config.toml
model = "image classifier"
dataset = "histories of elementary cellular automata, time running down"
train_examples = 295000
image_size = 32
crop_scale_min = 1
horizontal_flip = false
translate = 0.12
color_jitter = 0.2
targets = ["rule"]
num_classes = 256
arch = "vit"
norm = "rmsnorm"
norm_position = "pre"
activation = "squared_relu"
mlp_ratio = 4
head_dim = 32
fused_qkv = true
bias = "all"
qk_norm = false
parallel_block = false
dropout = 0.05
inner_norm = false
drop_path = 0.1
patch_size = [2, 2]
layers = 14
width = 160
positions = "learned"
pooling = "attention"
mixing = "cutmix"
loss = "cross_entropy"
init = "trunc_normal_002"
residual_init = "zero_last"
optimizer = "nadamw"
lr = 0.0022
beta1 = 0.9
beta2 = 0.98
eps = 1e-08
steps = 6900
batch_size = 64
epochs = 1.5
lr_schedule = "step"
warmup_steps = 130
weight_decay = 0.07
Rows from block 2 of a small image classifier, named by matrix and row number. Rows with one number belong to one neuron. Each number is 128 + 32 x the weight over its row's rms, rounded and kept within 0 to 255. All counts start at 0. Numbers have three digits each. After the name is the row's rms in percent of the matrix's.
After each neuron's rows are labels from the 100 images, of 14976, where the neuron reaches its highest value: "patch colour" is the nearest of a few named colours to the mean colour under the peak. Only what is clearly more common there than usual is listed. The data: histories of elementary cellular automata, time running down. In brackets: how many of the 100.
# fc1: MLP up (model.blocks.2.mlp.fc1.weight, 640x160), inputs 0-159
# fc2: MLP down (model.blocks.2.mlp.fc2.weight, 160x640, transposed), outputs 0-159

fc1.603 140:130198133185171108066178081152148120131107137137091104069097145118180142120131147154092149150142163105159138169100085201142158151175101091120061147149131142123135154052094182106098105159205182134126120112150215087105172127138146173163171166168141073136099054146122106126094162182119148105090170161115152148109134148128164125127168105158131111108177100146100143141076138086088153097146166104137144121109122124154075151131111124157087135105075114151134156088110139173166155154117141
fc2.603 150:136137165137141100103153074188104146173113056142111200152086144152096098141098097149122082132125150151141113164104092171189108101123122125134096074125044119093071107078069142072163137145101124119104085136104164144109091121048143152110134117143131128106101158111095153135116103109081182074146094128117158119121125117116130090082163064094145101124161189203120079093092117187160117143193157117123116151119116147154130123114114069125114174073107129111146079067153107118161118148161166
patch colour: white (39)

fc1.103 131:178148158165119121090126147126119131156163136137100166094102084191174069159106107184096096135138152125130062150135062166138114131129152119177111127094171164078067163072052160090102164120139146096125101103073170166106118119110117112147133160126094151125127112214104084083153127148101203149146159180109121172168127154138161169139111067132104131115211113112094119149113074138118151087188120156149102151132110179109137173184138172126112151140105111107100112121123101140137070124148177
fc2.103 149:101134140119179114089147146150051172171119113109147086139146106099171118035114126174168154173125167119131206127129080160122172129156149111059124147169161097177203128145118125112103113168162159101121069133165129148101155132119159069144142181181107147133128119139109113177126192116059181136103163103127153102128149080119129143138136054185125112125138142133143112158091168133134182122174141080112110158122125191146124106090103091136099114074120183138129126105120114167117192155074126
patch colour: black (100)

fc1.139 124:123143107116094120128169126148113119155150139156152165151086099156118088188099126187115110146156196151120065192101107143168093120077148148158133144133149104099079113139077116052075132114131195104114132150119118132135137105084150128121097164109094153091110099200107077107076116109112121073136112142107169174139146149129106152051143130125101128096241099170097139155089056176099119166161146146151097168102081149128125122128122162116103167152085119086106087151112111173171099146141184
fc2.139 122:102144125141123158123146107134152182187104087187152091134114160099091168118088170178116131063099155119112119147089094171159074141157098166124139103133078097139158161159153096105173136189141174106157069181132143124179134126143164142057130157107141135155129131112181117156104162145087183104096142116123142099107146093121091152073192072132151083116130116163086168077107080196154148142156143108131141106164195106073149095142186109106155144108096124103210087151149131167155125130139157
patch colour: black (85)

fc1.221 064:141209107117060104121166117120143155162188146121123178130079112173126126126086131136115133103122210149106124126135047181156080083111137145176170123172156127120118112119095083095134106143185147130213146142131104082116164141115135156128121131157136110166145108192141111064141138168095157147165115159120148144175146153141111128030099109115126124133179163148142152136083070161086118155164131153160158172133142187136078113111119066105096172129082117129202112106104147133145083168128150
fc2.221 063:130131109163121112107158150133113148108154144113177145125132116173113128130122087126134080225172139160129108137102135134184123087147166141164118115130164129142113110085102101178098185214166122076089076131119160155150142172082134121103171135182095115157179071115160119072118135139100076152140187092108090096128131071153118071123111158164149075159100170113127075173115119134057143092139092173125124108126108176111129133117089115048072132077109156114187120139093134174128141177084144
patch colour: white (29)

fc1.290 146:143138111149079127124170098153135124176125131172132160138078096174121072182089112178086100156150179148136064198108096144171086130088143159155136133128143109075062135137075111036106134131133183098114120158120127124136125093086145150110094118111098132105112094183113088098087096138085120081149125157112172172114143168158105139069157117121110115113200118193101138160090058168123122152156152153153118183093077147115131131123133145106096177142063113101124096134117127164180084131144182
fc2.290 149:075129101104141173097156140159142178199125078148159069112142167109106179075078161138133170144101167165098182162091074159132108129158074101092135080123143069148215124157167098175145101155135138093130109169155124085124136161131133163074112168149165106161146132151144149169117172134098183100096156110088157117103135127120096114082150064166158060097122118133109142121108102191153087126140159093153177133170151152100131081096126112134158165077153132100143086101158137155152162170117160
patch colour: black (43)

fc1.237 139:130186124178159105074183089143138133156115138126090115064091127123174131117123145164111135139136190116157138165096073196149158144163111094125053144152132144119136139059078164089088102153215188126122114107140206094116156130132146174167171174167131085129101063159123096113096162171114153109108166189099174143112132153152166143108162103159119104109199107156097147151078134101100154105153170100136151120106111133160077146128108137154088130106076121151132156088100138173154155161106142
fc2.237 146:116117140152123127111161078170127156173121076150110187157067134135108108144104134136133103152149167133149106159087089149205106103136096125136095094114070095090097109062070141055140123188111128103096099158105159142115111135080156156113147129151150120111095157110116127114110113100087182066144125122112149121125120115134128076072161063101138095128163210212118089120093111190137127131204147113122111133102084150163130124123113058121115159063093152121154086051130110116173135152148168
patch colour: white (34)

fc1.582 144:168133121176136066138131074105146160166140101125108168104129108212157124174068115143120073147116141156107069114080116138174103091173156168183101112098089181112061121084146157127153181166186116170170082107121141127130174122075144148104154151130090117134160109142150140061178063158123172150155161144084113142175093137148077122121146074102060117126141149117122082051142116145147104139119116143171118135089141137132131152196148115104139132148128090116172144125140069121120129180170158
fc2.582 148:173120222138133088148114126111158101146119133147173141138129119136180123128126120145166125109225111072166135123160172081142138137072138075104086206139072190120117101156099119163120129126159093138111124079130085164107137078152100095123141114151103142207131209184088125113199143139208145168128168135119097144154148152137164119097159106133131183131150108109094164162065175106155187081131123121123116053106119090169132122149152110124111148107149134159123181106117122119106108130154111
patch colour: black (93)

fc1.200 159:117123075182128142110192049154127156157062100185127131123100155132110130111114153153065100160134199140130140182064115125171045140128100147110127145124088113091120121115139144097177180174171157148162131145120143096142158102125144178095117140117140097122136145135161152136094119138144154091163145143113162134126140133164109054057190096122117090126174151171068100101066083202140101157116130138153136130093135136097095143112201102086135160129102077122166112148148149183179103152166138
fc2.200 160:122093174068131138095130134157115178140085090119204076182149164104097149057155132145141137108136109097109196127136169117083146144149127115078156137124152120174140151205156061158151110095140143105123104102111088149146133115146124095075085121128143140159153137103129148197134172099120219132095109087172137074099147084125104144106156017168168102164090108094151163126114167116115149126099144154112141116163163134066153090073115128114145126121126174143137137171114133149138083093076104
patch colour: black (100)